Weights of a small image embedding model: activation swiglu, 48750 training examples.
Rows from block 3 of a small image embedding model, named by matrix and row number. Rows with one number within an expert belong to one neuron, the router's apart. Each number is 128 + 24 x the weight over its row's rms, rounded and kept within 0 to 255. All counts start at 0. Numbers have three digits each.
Before each expert's rows are labels from the 100 images, of 14848, where the router gives the expert most weight on average: "top examples" is what is common among them. Only what is clearly more common there than usual is listed. The data: procedural textures in two colours, tilted and lit.
# router: router (model.blocks.3.mlp.router.weight, 8x384, trained with AdamW), inputs 256-383
# gate: expert gate (model.blocks.3.mlp.gate, 8x384x384), inputs 256-383
# up: expert up (model.blocks.3.mlp.up, 8x384x384), inputs 256-383
# down: expert down (model.blocks.3.mlp.down, 8x384x384, transposed), outputs 256-383

# expert 1
top examples: purple; pattern colour: purple; teal; ground colour: teal
router.1:112129190100112168142084103123120113149117146136166085135100159155133153114135125122140136140137154112117127104175142123183085097163163119136174094100132171109138156121144159095117104100127099117111143112087134135096129156127163125169191134154160111120134171147102124137149155137154155142138103175128157170111132137109105136109143107141142105128125119146153089117084160138079117131168
gate.1:083141122146136083148161127111136123096109110133099112115138141138124127103099136139119129140123146111078140114094092121117121107127102113142094106151167129107106138136148119139135125106104103092123135145107132127198090123098145103132130071110093171136103119085142153154128130064120156168110131129128138152095139139105171161121095118122121138125134136134117127075110169133137130107118
up.1:155113145111080117152114121144133123155154145102160101104107116129130119105123152074170126155096068110111119168117128152143086130136141113138133146136156152116183111185092136162173115140119117102120112133126140112106155144149124120111135152113124150107112142102122172099122145110122126110147145091150154147115065113170171126099105155140167145110126111080126152172127096105105117138101
down.1:135128115133143138142112157080103105163138177120111128110127133158139094164141116158157162125110099102119148142100101146105130136123118118135136172130112091137086144125168107111155147139164136162140117115130150152086087097127095133113134120127156159105095133108088118152087125162143129099116126109108089128133148128110164084162136114115168106136157146129108158137126143141131175137101
gate.2:147125106130098125153124096098139122135145162171104093117145089190158154146096153124130103131111129164128090131142106127120135143100126115201104158137094160106133084122118142077114142154151119166119154128105137063079161131116189091138106101084137104106134134126135138128113145166138126147132163106183110085099089083095124128130123127123121119184111107106179137148096104110108114149127
up.2:135114128147173107119131112110110122149139117181110151159125143100164111154130130141130091082100135140147134140139136127168159115155099128090100151145108116116127128149114124130143174113117155103156110137140133153130116112176126190120103119097125100123184113076126121082108113122114149143123142122136124130135129130105136120143164137108091131086137142107119142157121100116134153158138
down.2:176115116148131118165147107081134148135151113151129120101154132120138135133133120119080113129118132128114167140146124105157136145132112132151108093106137136170115161111140154110082112116132129161168147078118118160114128111079115163122102165143136103120128174090126100175114103162120174111090142108084122145124154097143168133187155129153163096118083152139150121139126132118120148174145
gate.3:109095124141159125095142153122155136086112133138125106136115098141173153124127102157124088136124113137172098135117186145112134133143098120173130132085152120167096112154110112116151129119097083146119130111130132125129148149162119095156147122125110133113144127149162117133110110116152162116108128097104110169131115156096152101134102093112134131145132130090134144142160127108128136110118
up.3:116109156107160101128128131129115131107133146125130134111179085159154137122099122153117129150121101109160133123102169167138160133106132146132142085105152116157146171161153105128143164109111104107115107138125141124161125151114113130157166102128122133115119164110157076127114143107120160110127114121079115118127093138129139154117130083170139114116121137108142172118164125152142124122098
down.3:134098094164151169160164145084111145129164119101104157132111127125126138122122085130097129102095165117142110113140134126117107083123165126146125144114134127110098119159132107145094109144117132145124094056171165123115123096127114142129112140135153128117101136159100103094114134100130181128163088090139080132148151114159124151144146144155080087108135108156134099156132116139120149094173
gate.4:087142165119097119090136163156160137168162192104159160116105115169088162157125152120140147097127127157148093104103155105112129145077109134151160165101133157116144128109119116113134145106131147147115135154118117144109112110127101123148110126124127147147095151127110115121160147131138132116124131139126089101114160133121126164121132112145133118126133128101150127131084125144129150133121
up.4:081121162087094134092160145154152123146159174110163137123106116168128149170122145146134154103139109156136092090115140103118126153068131140134151167102127177128145145106125133105143124110122153128125127146127103135118119125136118136132115123125113159137095167125113097118170148157114152124143130138114087104116153152134114145105127137130125141121163132104148124125102132158125118130147
down.4:116138131163165144118138102140117138148125135099136139136125126117123073132131112152130105150112155153109115155070147141102140139112124137128132152161072144120127127113152135129103130125147143097120123128118120115139150096112088148164077089053118149107071118129118185100116171116114112091161086106138183105147118119104157121148112159115096177156114118117164092130130130134132139122090
gate.5:126137124124130132139134121144141105088155133138122119129174151100141163144103141161109085103116151110129179114125147137125127140125156097141098113117151121144143143140159099144125153121097105145140094099127135115111117147136181151131140179113093119106096186105139108150132157113068146155147135169114108156133173129145140160108103119106152119113063162114173129097114106106120118190136
up.5:088136144176104123101145146099163131178139089139136150122129093127127095142114152100116111110122147127145139134128136125126149112111139086135111145150111167143109085161153144117135090102135153132127151169102110132112104118110121118127155088141101155163162087135163130097104133132087102144179157126096063127158126109077155160156118132150077123112145110129091102111126111103130114155150
down.5:105152112131101090156144130101096150113164135136103103096134146152105168139102149109105153150108106120106116123144125103114129123134113154147069124148166165115150129142106103152104167120082132133134127146125123136107163145086131181134143145124119133110131126112138101108142112145101127159123131128102121132114152166169104174162102132162153169090142143130174130099114151106137145111127
gate.6:117177134124110116142122089124106151119158154119106112095112131134171118121124160114148143137121119124164107148128106149165154126141099138091149161082086161123134093109145141107131121154146133128097152134102127116130128096138171138158134149120115167168134105102145137155108152114128078083138088078123149115115114133153111093094152125127138140139171122126110077136142135148120109139147
up.6:114157125127107158150126099121100156120149161129122123085104125121181116115119164126137157133105109119149119166114112131177145146143112158082158158075056165135132126100148150126126131138130129112122152165112133092108130109142141128162141140136125178166146121114145124154131168120134066090130088085134142087130124137157109104107152131134127141144169108123120097136153133149117111138148
down.6:151099104102100153151100093161101131100141156137112137113136159090151178142118101151109144103130171113123144126118103084116153112130110116159096142123132110114078112139142155125151084121134117140136128130120140126120098131150117119152127141126132136162159166153114072091124119184114115142079168178077141146150136181130181163139120097117150101092072127135159120154082123106139141119155
gate.8:095110134113129147108096166115126141148151123142165096113139138115108106139107106150138123119135101103101115101148132132171127125130130129144127130191110159102139104118138072108147141122134133127129155158135119101102134087123119075128098111132140166124067104092135128167128148167136143113175135115119113126137087100164106107144099118141126144151146101147177132120119096137152171121156
up.8:117166116130109135175122112147167100125138067121081158098092125130170124151090149148089174103167130101165161112120153117129142076099120145133139155130094120150111170101106118126142051118130119140093130129083123117120125145173124138117147128139176149111150119163125136087129122137141187151073092157150146123147087130152107120148151144094119165123119160102095161135110128139154124121138
down.8:130164095140100107148121130131114073161110138070124158119133173120152150133095149124126087118136162077106123126141102078110131120086134126111136131142135183124140142172135174088146171133163156111145142059132141133112160167083135149154135129132138067127135080117187146126113134113148100124167129141138157184148106166097173117136114112135130128108160194153116109139125133124135154153165
gate.10:118112109098127121082180077157150152112140136099117115118139131164134137083101126136117115107147123109130159129177101131165115109102112125087102090127163107142124116144114153113128155145130120118149115120118133134148100116127069172097142135113128156100149104159144136101130113128147088162126092126148108172174118132126122109114135136120135154110147153141111115103100091136155125152107
up.10:113126116110122129184159079140137131117119130129109130087150156153139126098113157120090115132128131120117132131156082121144116139118124118104141081133172063121166154131085175144101136147166119117105136102107146137145107135149074187079176135119107153145145128125100152104121122171105119134140103130116083195152131098165096085078150130130134119132122109143117109140118127114138153120113
down.10:104101106120179133153153094147107131164119156115079093108134119069143119113122151137089106132108110133160143142157153155140136162117139108166175091152135141145150137137136106201107091137116085101131099157146103129146103134139121186145067158130113090116108102156134174172127125163132124116120114127131108133144103140097135082125106102164137119108135160195126167119125138133157131133175

# expert 7
top examples: pink; pattern colour: pink; pattern colour: grey; pattern colour: white
router.7:124127134096164135155119151124148152113118073141080125153156113114168132091113169129150140097169114109093127144121131106146109131100145114158101128077114166128099115106103126098122160111131133128107112119123118168106115156131113160127088136124113122122083127102084147101176123117117176156125145139145093147103075118146122146151091128154157140130112147143153099163139131170148146081115
gate.0:131132099150146135158117125129126075125098148139115135108111107138123114153131114168133139115088128150121118096130112158148109090123134156150129133091089155152122189134120156140131149082125105137152126128108130131101128103135147134122160115149146149114144086158149075174088158105125126177137078155153144148124152119186121172100135120079117145130159116102116096099130156110123116102107
up.0:144101154113118127113156162133168141153130100082128148132153188105118162147146114089179121110162113128108149140129118130153126109121101144165110172155173123129161107145103124164144114145148116132091127117130102099097122161100157124105073178103101106138118126107141164120088088166145150105140162130102164119089119156130115102118107151173139113099119134145137126127106101140144138153148
down.0:131165157102126135115104138127100094146107131150094083151154091132104123076089101160133102125166115172141120082181143117166121105178129129142147104146153110183127144103106135111158137097107139148095116120136087124109124088133115131078106142135137108100128097129121138139091136116167136098094078106161155136178121131131126174111113124179158127081146153123114117141149109152074152162141
gate.1:165139074119131079128113121148174110125178146130142155091065082125095120110111120160128139095095158125156150117154102150150146118146135126121116094115164140122148113120102143127120084137138147124117112124135135087118163140172145119118119109123168139107155110154144124101136114138143089081139109149108123164189121093133111105152121123134162115127112127112092152130108120077142132171097
up.1:159139163155094107125139166150139157156120097141111114157139109154100155148128129113145139108154112160119125136128123130128123106101075163171181150128132145120115108169181099105118127150122120080086093169159119178110148089107155137132145110168106150132129125103129120109099133132144164164169079118138117087145150163146115122121112142085128078133118114130128108085128137109149113056132
down.1:118102130103135104115152124108125137128098101163109090115108158093141111119119172125182116139116112146135174147125098158139131115150156136147152126162136129130137130122146125136120194145115124099131129120187130149092118203127101179136138141129144155185135136152106085138170109136130163157150136089144142134116122130061125107096117144153135115088135143150097158130143153098152090139108
gate.2:172152114145105099144119141087115059160085128119171115123148091152128127122119127114131178127138160118102138100114135137154153097102141145096111145142118176071102119122087124130119115150165142128121132195108141111145169136159106130136091121089114119158133176100100120114112134178112104156114135117170175100158146115111121106118125158129142129174112115146169119093103155106165088159115
up.2:139118097120116111120120149130135098130134170130121155119136152120088128105146081059092125131137128121109090130146143101142116124106143114136158135110104078090152147152155162089124166104126128156148149161118150082152141184124118122157162120130142103120116135095119166127126120137136115139125121156128174100154088152090129101122148152142189146139142109129090139118140130160133116135158
down.2:141160116112102131131159128125103187124095140136140099082175172146112136168145126130131163124074158128137125167122167125150132133104122131166181116163138090156121125104138140139136107083099106122151112151143116145110142153110144125127142129140158141119131152097104085121163137178169104093153132142147159129141102072108134128134134123100139135119170108095117076115135138104099130138128
gate.3:128130121164105152137125116171139113117144105142157119107125116143122124132123132185113127102079148123112104116118124123117140122173116172149094071127160117144118109165129136110127201124166119162109121137128137145111152140131143097149101111106119110158149140123164119103078106147133112166132177122125137096135164127131138090128110084108124131128124159107142126137149132097157162126136
up.3:131131112129148126129166162157179080125124122120122127128124154117133115120109085186139120108080131167126102107113128134091135144131116143100118120108136119150142128150152109097099167149172102159118121132143136108103128134096150121128117076126111106128118120164146149112121126108164145158168200148144130124117148160062156119140062103142149117110118166100124119184138130074191113105160
down.3:115155124144155131139084114116146120079118135151119138127139140142111177160088099141108131134139133133143069124138113117178134148136109136118142141113054124135110137103163142144152091126082161095137113081132115109158127172127120140140115127125125134160127117111094112113150118116079159102159173171111152116106145130132087129104095146109148112153117094133141145101117125143129162099125
gate.4:135093093187173111101148109170117091152141121114126145130141105117158084126137170121138105134092143126134140116111137114114129134167151142069095110142108133106091103100153162121170113138150073099089128135157128154135118124138119114146075167110148116155140089158130143106150112134110101133123136135147116129127120114153111134110139129119101134112116154124099169152149112132121131081127
up.4:140114137145137135112111143156101127159143170098103095130129117111106073139119140162143142091130132119185127130091095140100125109096165134109096078135076160133120095112144145128112076111130138146119164150118101148115159121142152153119131122135178145109145158126125111132128155147141152118121116110197112124154175137127107121103105113121122120120173126108126095119145128122173157127133
down.4:149138102112088109100144104131111090141097138145084127139150144142099124156116120145140134108089077117141123146141114119149158094084139114117167097149101118108116094085065153143119132124151141136100183056133141143121125145158138098130136126141118094128106106152130137126123123118102123145099144068109125167133138153129097123095142163112148126187116126149146120122143113086138141123109
gate.5:130125111122143126135140124122153152079116118125191109154133074142090096094129135136094141134097111107139130129111172076117127076118110122078129180165184129171153111128136142156141100131117124192099163167133131074129142138118100107112124110102136131155078143145131083043097165085100154110152168163116160098163113105124114117114133123127134163168093112154088092135151131113149117161175
up.5:145152099154126126097127141149141144122154092098194123124113165141097108106124141166141114139120120123117150122089140119100091108129143155125107150136214085151111138170129129187151092135117091170121133178131128097145147152100070160156126130115108145131104146143094093075080131076085155106125148150148146117175114081119156090111122118111142166154130105118124117123159124105152120169117
down.5:145146136140109110126119146153140112128073128164152163112141118153124130135113072132094153101113170132182093132159151169111147144136135139145107111117148072137113125183102085120126132146138132122130115133154140129151093144172145111155128163164135120087121112209119126143136120161085093155121065165150141118154131093129193100137119109149117133114154129120134159125144100094104150143108
gate.6:102152085142118112107124094087125146126129127146082121142139156158130139143160152143126066141136168120090133150087134114166115089151109085117162158117129137142116107115125118145125114125147149118096130134180110137163122111107135176129091124111151107146141140091164120145156133117109148121101145123131149144147163102139143130151100077154152090145152085144129118128166145121130120159122
up.6:132103118153154116119126108150186113147127131122116127136143127135085134120147109103123173137154155145145128101143161128125124101158116174161130136088121106139167149122170135144083164139061105135146128149165127125134177085060148104090143130116097127099115133153160079110105108086108115108148114138148138141125171091150100168111106152105202110104196114168146123125098122091162083123131
down.6:104142148149145108061155103132086096122136132150080145120128111141134131146121117099139162158190178110123099148132122145077149126163150182108125111098120137099128089152152129154148137208129161094135097147149116142166143104141147108089113133113128126112135125170078065118131104108100100117128118138148096138142139133138099120143111178162121165097124149194120155133131126130156112066128
gate.7:135160154110127145080128145124147076153090140090125148131097105155104178145156153151119161148167176134135094119104076106081109142147087153109125128141109131129153144169147163140158115164101100096169128157140111128091109117074095136162152127092142118159172120133112135120137136135131114080113127115138103150100136102164147147153140126106100093142181121156094154164162166101135114097116
up.7:090161140081183093140076126095142149164111086101142122119157111084155134158120086152078123062092138105131144144123124154154150153137163153120168156138096073146133142155108135117134129090141172157105157133136124134130095094172120123123135118140148136062109164121100128132130115156116160164136129125126125120155128121139102173169163109148158163104121105126109140142103170090168129131151
down.7:081134123146143143143083126089115077146136121143097134128128126107119103133131165116091123148126126141134088072147152149140119079122175106152153164122147124096132118123133092141113077128122129089110168111111138081155123140121161114133078094155075122101133142094144100139116151140114160145097126150110121119155147125165141136153116112131142096167156121093070139147105142104113131152138

# expert 3
top examples: teal; pattern colour: teal; ground colour: grey
router.3:141120104090120133108145153154138146109134123128130119079138108074136087151144166140131126145153134137154117143144082180077144130129097147140120149125123113135148096090114073154107161122124179141139118140141122089131142119128163076133125143102119121146151168168163122127132154125149142150105117109097133097173097127164103093122107151120144084114171112087158122137159187135109146111079
gate.0:116148121114137125118152146124126107130110132118134141130115135173113186140165139100134124130129167156119137109084151123131120148131073143154135119107085075134142128137180138108118077114116137112117174111094130107111158175138136157128125124126159110140111122154123087129159111104106171167171141163212180157163117130110155165107131078132136147092122132083150085115136149142108107126143
up.0:149143110172150114136128145114123154113146171111075143121111114163130109147132128127133132128119151143081130123111127134153146145151101124113103124083125140138156125129139143128115088131110121103107154109116127108117149132158131105140127104149158124095114110093139136128091153122154122126151140133180180112161113165116120145079125135089149135113142123155128126107132144172102089125127
down.0:115148143107109090053139084106128144179104160147112097164173137107145141150077111149114159140100124183135104123149106149139107077152112143179146162155114126101154104150133090108115150122122125129167142148160112132156117121106074129115107125108100140141115148134082129128136095140111092146132190112099058137121120169125116140143091130099118140120142120109121121099172153084141152130160
gate.1:147115112174106103110135123128109142139132146133122101137117137097116140123162069154105142147082155130091132151135124148082083125166153155102131118168108157128153147122096085156168116141125119149119147109137105150093112148105128125087108114153091105119129142119112123137141151157127139157138129126111121115154163114155135140114145114132104138114105094161133142141133149166167116146168
up.1:119112131094151158142145124122122141147095126142091134101160107141103140116141190135132094099157097124124139090134152104136161142143134119167102122124105116110149131111136150113089175132136131155163117137152113090105147131134137130143149133085164132119116086157126137146132112115154110153093129127100118177088099137087134116140124144111113118136133178097147117147128092083088100132085
down.1:131166139137147130122124133162122130106137114137092148121141087089107111148125167130128114153138145125159150145145170189155126143137144118118165123145102172157090106084153136159161140155111141140109144123137096134118126150087124132167115128145126125167096153105112168114092096113108133101119177093120154143115110093157153114117099154137132134111143127145112119133153131129121141150112
gate.2:164133114112131103167143118166173105124140176144142122136137108116058145143133119167122132133106105107116120098142168091160127144117114086116114095141140152140143130153132153115114165125190131116169089121140129109152120133157119161134103102115146174122164165087082188115131114175085044179105103123126140128134130129158121144133106109107144144135133149106098141103154121102142142075123
up.2:132114152101141109139159109178145110109123161126135121153126103089105091140161142150138126128097158124124129101133130079179099120112138086141098096116124156128145115138136116161136142084163136087170109169141168109134105144164113141151113118135151161148132133105091179129107148158105086171106144103120153108107137147165174152133136114142162143130140129127140111121180137122161099108109
down.2:124134150149124137160135134097097105126110132126160103121136141077172104119105129162145105140130118114117132170167113099141169091122119148081156124129128138101151103121126113113120104136163118075130079124144088169156106136179106145145116194077122133105127079117140118160160141130107152165150146130110110141129132106116090130090126135149126141089126098121109097149108137091111147143128
gate.3:120107135130137142097185098140130094138140081106139106142105120167133127102105158156173132114155151114144119135135138133120092117120117143135124091151126144178148134070161152127127112142098137155105113155146118179156116076129111143127090141140153154131114158143154136140118165093087102146168119101108168137103133155135123156173115068158143185077131129112133077118170149110128116099160
up.3:132102122102097120115106122133081077121156151118163130146087173152157110122126127135125155139165134129143109126152115158130140150125137104106136119171121107156146096119147148135129107144161116158120108151165107178118075124084120126134087140130119152137083131123132126107131154090112140164119172095127155102121103157108105136159147137111060172095131130097115122161096135103114150140117
down.3:107095143116137126138147132099135132130128112119117123169111141113083117180096122113142126088133119131147142145139071104093107174110095103097112134164189120115132124136139149161157143116126182129128124128091112102131111174155126116115117086139108141170112103125127166098139187141177165141113134105157106134109169103090123162118092144126099175125111126152135128096141164125160097128154
gate.5:144164123148133146163137124157078111128099129157136100123125133120105113157158139098148125130140150154122126105107101099162151149139161156092160139074158143100130131151077133115107137122150130129098094121126121175141147100147143148140154145123130135129173108144130145111118143151164177111096156162126157165127131131151104106146105137088076125146105098109139120126105124111136080110127
up.5:154157182160110161096133155124083121132128117119154087084112147104069099144146121139097089133136134134111111110144122068169143112130158176123144134085131163120143108130090136137139113132144125150102137104136123125113134113126133160124197154138123115138131097155133091118150155138107135116095133143144115147125122152159090080133131153096113155111099119104113126162106131088154077124110
down.5:113166116170114111122140154086174153108141066133107152140131146124157138159088136129124136162062127134182151121146133146097109119089166130126120130083106123120120114141109077138152109079123152200141128165126076110124107138164146130124132123124102154144100119169146134103145126104123116115143117092090135093137130111134173143103126161146125138128155103152135163097095096139128116174112
gate.6:182172143151108150134165165111124095132132130130150146165160136157124100149138150130127123121108140117135111165126106129128124144136100191131031161121087181140175151119126090140151120125109118142111136152141160144145131107121128141095134101147117117136163127119104152141146158139146153121102096099114120133163122144102127080131179144143114099109148093157109112134138118151143147148121
up.6:132100141141127146155127148112132119152161094150114132142107134119119113145134134165172124159128157172182174100083129111105135118126109132136099167139114131138158186127145084146096148108114137131122144120120104102165137133088097152126098122111117117097125143125148122181124136117133129107110147113152144103161139158152100125054173120140105124157180106096128108084126136118100110123131
down.6:081133149131124095138169110146125138137136146110136130127102110107096151135092072114135133091120162129144166098102115124110127133143121162116189128136135095174149153130142118134121111159094168166130122128139133114106123085111121124101149113128181107162174135168113129104077131124132107159116112144084149118141116117169134118158082117108119177112116143119131146137148098091116121131140
gate.7:128138169112125159125158157123091074106113133113095114136105174141117112125082136135142090136173118134135089123130147108149121134120143160135156109158118100158136103130125114164119080113122130120088086154128100102103081100080148116146129119116125137155094140135137159106147128130127164099117163123149173120125115120098129147090106110125079087141131124143135158144132128082095111120106
up.7:176107077143141122149113111158148128145156148101152097133158130131145151138141139120116127098096096164135164144090123153118153127135118092099089135162148095151117134145151120115139164136155151091124166069153128117159135164203094127184165145097164134073142118134099106145135095089160129139123110116127096116118112101120146172157135119158165171099137105148156116084107142164124126164141
down.7:169155108124153077104115136105144142156129150101148160131132124159126148153134150098128168121143113180122096146132115138167146153115116127122140133139148127120088135105109125124126128123151140196110160126177102122082071127175104105109172151134137101138113079146128107131152143187113102154097100110153151167162101133143146107145101141136105164115172125101162131160144124092167163139139
gate.9:130111125131122137137100143138108145135101116117115114149094161088113141110073166160128105114110161132137140136138141129098119153150100127159160119088154115161124139117156139092101134114063172137154154124193096105156145101108123127137063130122123138105118087127116135084096086167098132103133139133084100165128140143111137123137137133171161143155073097122132146132145081166121127138131
up.9:155119109118138106136157100147092135154149154129116159125164120154162110132173150123104105120135109123147137133099090167130104128118106115101145098121111126185121130118108113082164095133101113175124069127117120126092140168182109110161110127164131134148143110130114114178135132095160126157142116164142110125148110139200135087149072185130088143117135157136143096080109193131133108123158
down.9:131152133131091168112076142136123108106152123099139123154126112125134145142148110129143138144163129128174137101124141145122146102098124141123135118099107152147130112120136130116130129121095113100171153146120155114136149058087139104113141126157123153148109131093165112116167118089103151132116116112127146127154139139146124152123112099165136110121142143121132108129132151105188086130157

# expert 6
top examples: red; pattern colour: red
router.6:125120079196124140145138111100110163102139169108103134142144110095138133151112150074143138162119141100152152113125153132205127123127133149068165110161093149146128112112120155117126074111113118141158133164156139123141112113108127125157130100138114146102116114097098143162144144131135103064135108185157143116163153154091094081142092140165100139153111140126078103111151123127117110142135
gate.0:112091117094108131102127099128117109100153143148186150137178100135141092112127122149147159109126068111116105146144118157106093124126170123075088145128114108095154146129138129116145142096127109179104141129116113124096113087138099177144121136107149162100153120150133128099118118135121121109176142150102120131169111149109091095121130117100172119109125104134111148159107208127165136099124
up.0:131117101118138107104152130132139101107156147148189156119174140096108075117122113094127162122147083114096128148136117154123108142123146134076091128139114116166137132106121084154141103086113135166127141147162128102135115118132084147162102121097157140091156123165120110093104135130177103123173157129137165160170113184134128124158141083093147128100118111093137145178140179107155097112132
down.0:124139120118133119125129144158168113159111167142118107113114144163137166122106143122154130115102128143135131113116133116155133100150126141116141137179166133149142119116113131129112117092148133105126109120110121180119174177089138116169161137164144143131089150133076139140157122163167124106131100118122119116133146137106117132129145137157126150060132131138116111078160084131123121113086
gate.1:169117081133127097130158101086128151124143141118119142136095112129154116128118138121131172125084127163121055125115133103152123115168126103125117169062162151120113121176099173104089162145100089107173137145141126161117119132076139144155120139111129141103106134111114092125099109116104145120132136160136153130131152171139136130170153110144108096158157124112102111106148085122107122112159
up.1:103096165114112156130101178147121122166118124148166139118127148149050154110114148129094090091162152132123167119102147157101119098053149146127119110208135108110110117094152082122145129148131128167098129103146130124127143128146127161122115139110110089163159168163131175099111161140093109131126108085103129128124118149097147111157127138122131156161108131111131120136133184112145154167107
down.1:141128133152143135130105115166103137118116156185132142131162157143116134141135153085121113156113110142110104147134104154123139097177130119137160111092108108096105134148133118134107139150121131125112141126133162115130101108149118156125106142207106095118123121128120140111139109106125119178118103174098156152126121139150117135175142111117133139141121129125101103071155118160150169091138
gate.3:137126154159109095098160112144132144127137195110125110154134162128081145141100117143111144116110176128109146112149122152104130169127140112116120138099153131101136179136118145159125139136128125109134142141109114139120164131155150084095115156113152111140172084075110115142126139147125146090125142116160101094118100116170148163122127146125121133149131119093116087162135115145103101133111
up.3:139174107096112113137146141119120100098148126136107131147138137110091113077145147132104102103130162181148137124121121118123139151152110141131141143146172133145136101140100098102102140102171147137130126105181174100134151148168097143101117149115088116107164126152158128103102125151135132185148158180121114192140106165134102091138129108116146102102130091101121114122159132119127130095108
down.3:167113086133123088142065144114099098145111110117114168149134159177130123171128116115126100120130099092106128138085147138165137158146111100135120129096141152100094161132106127115136110115093094174129128128144110131160079126185134092138146129123127132142133158138094062099072109133131131105141153097118146136104156083160133138119089100151107208151131121142131133094154115114159152128170
gate.4:102113092125135128146142105119109113128121165149138169119148131127153116157150128157133143176131159145102130153119165119082137108110168094159081092212146159095157133101097111142135125123105136154085100101141169108148108149140149141110128084104128125134101142136083142125125123109123114127119123089119184133172150108095070134137108128102139141150110126132076102122148120163117062149117
up.4:123129166168108097149101154120132129146116139162128127122153159124141137116131131125160119140117150096105106168145131158102134137168100104143123131120134119125144134117148098166150114128168100141120109098154127166129130120127172119173058120144109096137107148091137121112088114176155114090115099065121128142135134115142150081148127142093079133134111124161182089161091173137085156179122
down.4:125134123111127131136136157135186134123096117121148142085103112140139118117115142135158125148111133166106128156124139138129166122102121134139120111120135130155131148119158149162095134136113104105145166092145122156143115119108088101109134146115186097116089130116154137110114164092129143120118130158141122154092100131093118162150150144169119137133144105105146151147086124138125110113167
gate.5:168140089136128155164102140124165134129149125126144127094127105134136132119121115126119053178149123142168125128120089171126143099139170165116155146128107151144133130124111092122104122097123108133140164168109147137141133147109105122110142106130150149151114146142121182168159127125149110108144158116129130112152145093123117087139143120132137120131123088096132137113116108140141070087180
up.5:111148117122135118064115117147138156137126185095213159142095132160106132108142134142111150112070119165110098127134147135127131153112105070132145087096149178135088127123135111121112171146114160105132169093105104169122107101100148157143108139147148108120099151121155141090152140091114146132144068121099140139089087094121175120150135102126104136091129155152124120133155097126107133127128
down.5:146072163174115124154129161115148151123147128163154161103194102114150100131140118145097118113154141146143128122132137107139122128173142105069149122149121126120130121152074122125139129156097123142151144118127145091128118118150099144142108136124089128136129156135152154124129129138097125137077161096132139136115136118119122108168122180136164106122148148150143130109069155159119097124122
gate.6:120130114135095081087118098146149112144115069112128128127087192086112139128121123134141120165168135087136121133123130136111127139134160121120108095173135173131141137132162114137111127152151116146153139136127171114132102095117092108096086135123113165169133183136115115083117108157089130110126126112120160114157124141134112120133143091151113115149106118159144134120142105121125159134153
up.6:072126160112130157112138150119154093136137108090152117113134166148136139084179161125147134146154154106104153138066120124094131129146106125120127088142127079134151153137155102141115145120112131131101106099119111136072138113158094079119130161086148153170084151154109142103156172150141093092137125128117115151129113106145080149161140139085099106121123135172119138153126116151068122107148
down.6:139119114125123104096143121128106110134166111132149121113112111166140132084106116141101086165155140118124147139089183117158141141116159175139107126152122166114131077134127100176139123152120165120163094159137086103142102123124133125122136141127155078158157128146117108109148105127105142117132090141168114059172110097106122141129141087158092124110113112124126146176153108163100203138147
gate.7:124144177110138106110100134084121136158135122127143182115121107135138138092127115090135167132122153157111113108146180082078139149137109124082161133159114179137120149116138101114126086118146193121123110137157101139124096117167114123123101141153107135126151137144125158153134127164153106132136135140160093168062108106153144106115154097131099157125100126142130158152158087159148083120160
up.7:124105150143131116105109116140123128146144117110095112172119148102120104143137067176107141151128086133132101143132160130166109150117131163132058124121138133140113161132129140079106173096116113143158083123114185127115138099149146172149152067103135121142146150134113138088113179142146117163103141115119196140141122118098123130109081149106110103128144124121106160128136124086127134130089
down.7:130097140105071103108133112104117165126149074186202104159137109143125108116122161127128127130120161120135109085097112106125140114121098103126131116126136137126148107068105160133126099119170132088151145087098146111177184178138155160076130090156135118133125170152157130124144142133117119152098127132092125129163103088116089111140142107141170129113138111116130131128139104097170099170159
gate.8:131139118131140086080111128130125144147123164123152118135140155147118176139092051171137116126095128145125133092140175151098113145131127110115113092142141096135098079128144133138126147136134124130170084133128131098141149100146126122088110141102129141122100147156131146129118070138138125098162131113107146118084147123105185140138130141089135094119115147172135116088090089056133180152170
up.8:131121127124121166156144144132129089128132105127082152112114105114133080116166196102112145142160134122122118157108082114148144125122116145149150165108110177112145168122117116137128107124112126124096160127127104141112116148106124134168139126162127106130157117112135110129142164122124137158092131148151101140178117125151075105117126123164117182147146113083116138176172156200112094096095
down.8:135123120137099158108128134137141121098148113126127106169133140121115154098130151128126126125141129119131121112166146102137125121097102140122156106092092094149137132123160113143123143138122121145144166127130121102109143104137152113098128097144133114121129121089133156132098118127141113104101110143096140128094110151180120152159131120146147113084124126118170106127106111131118111098173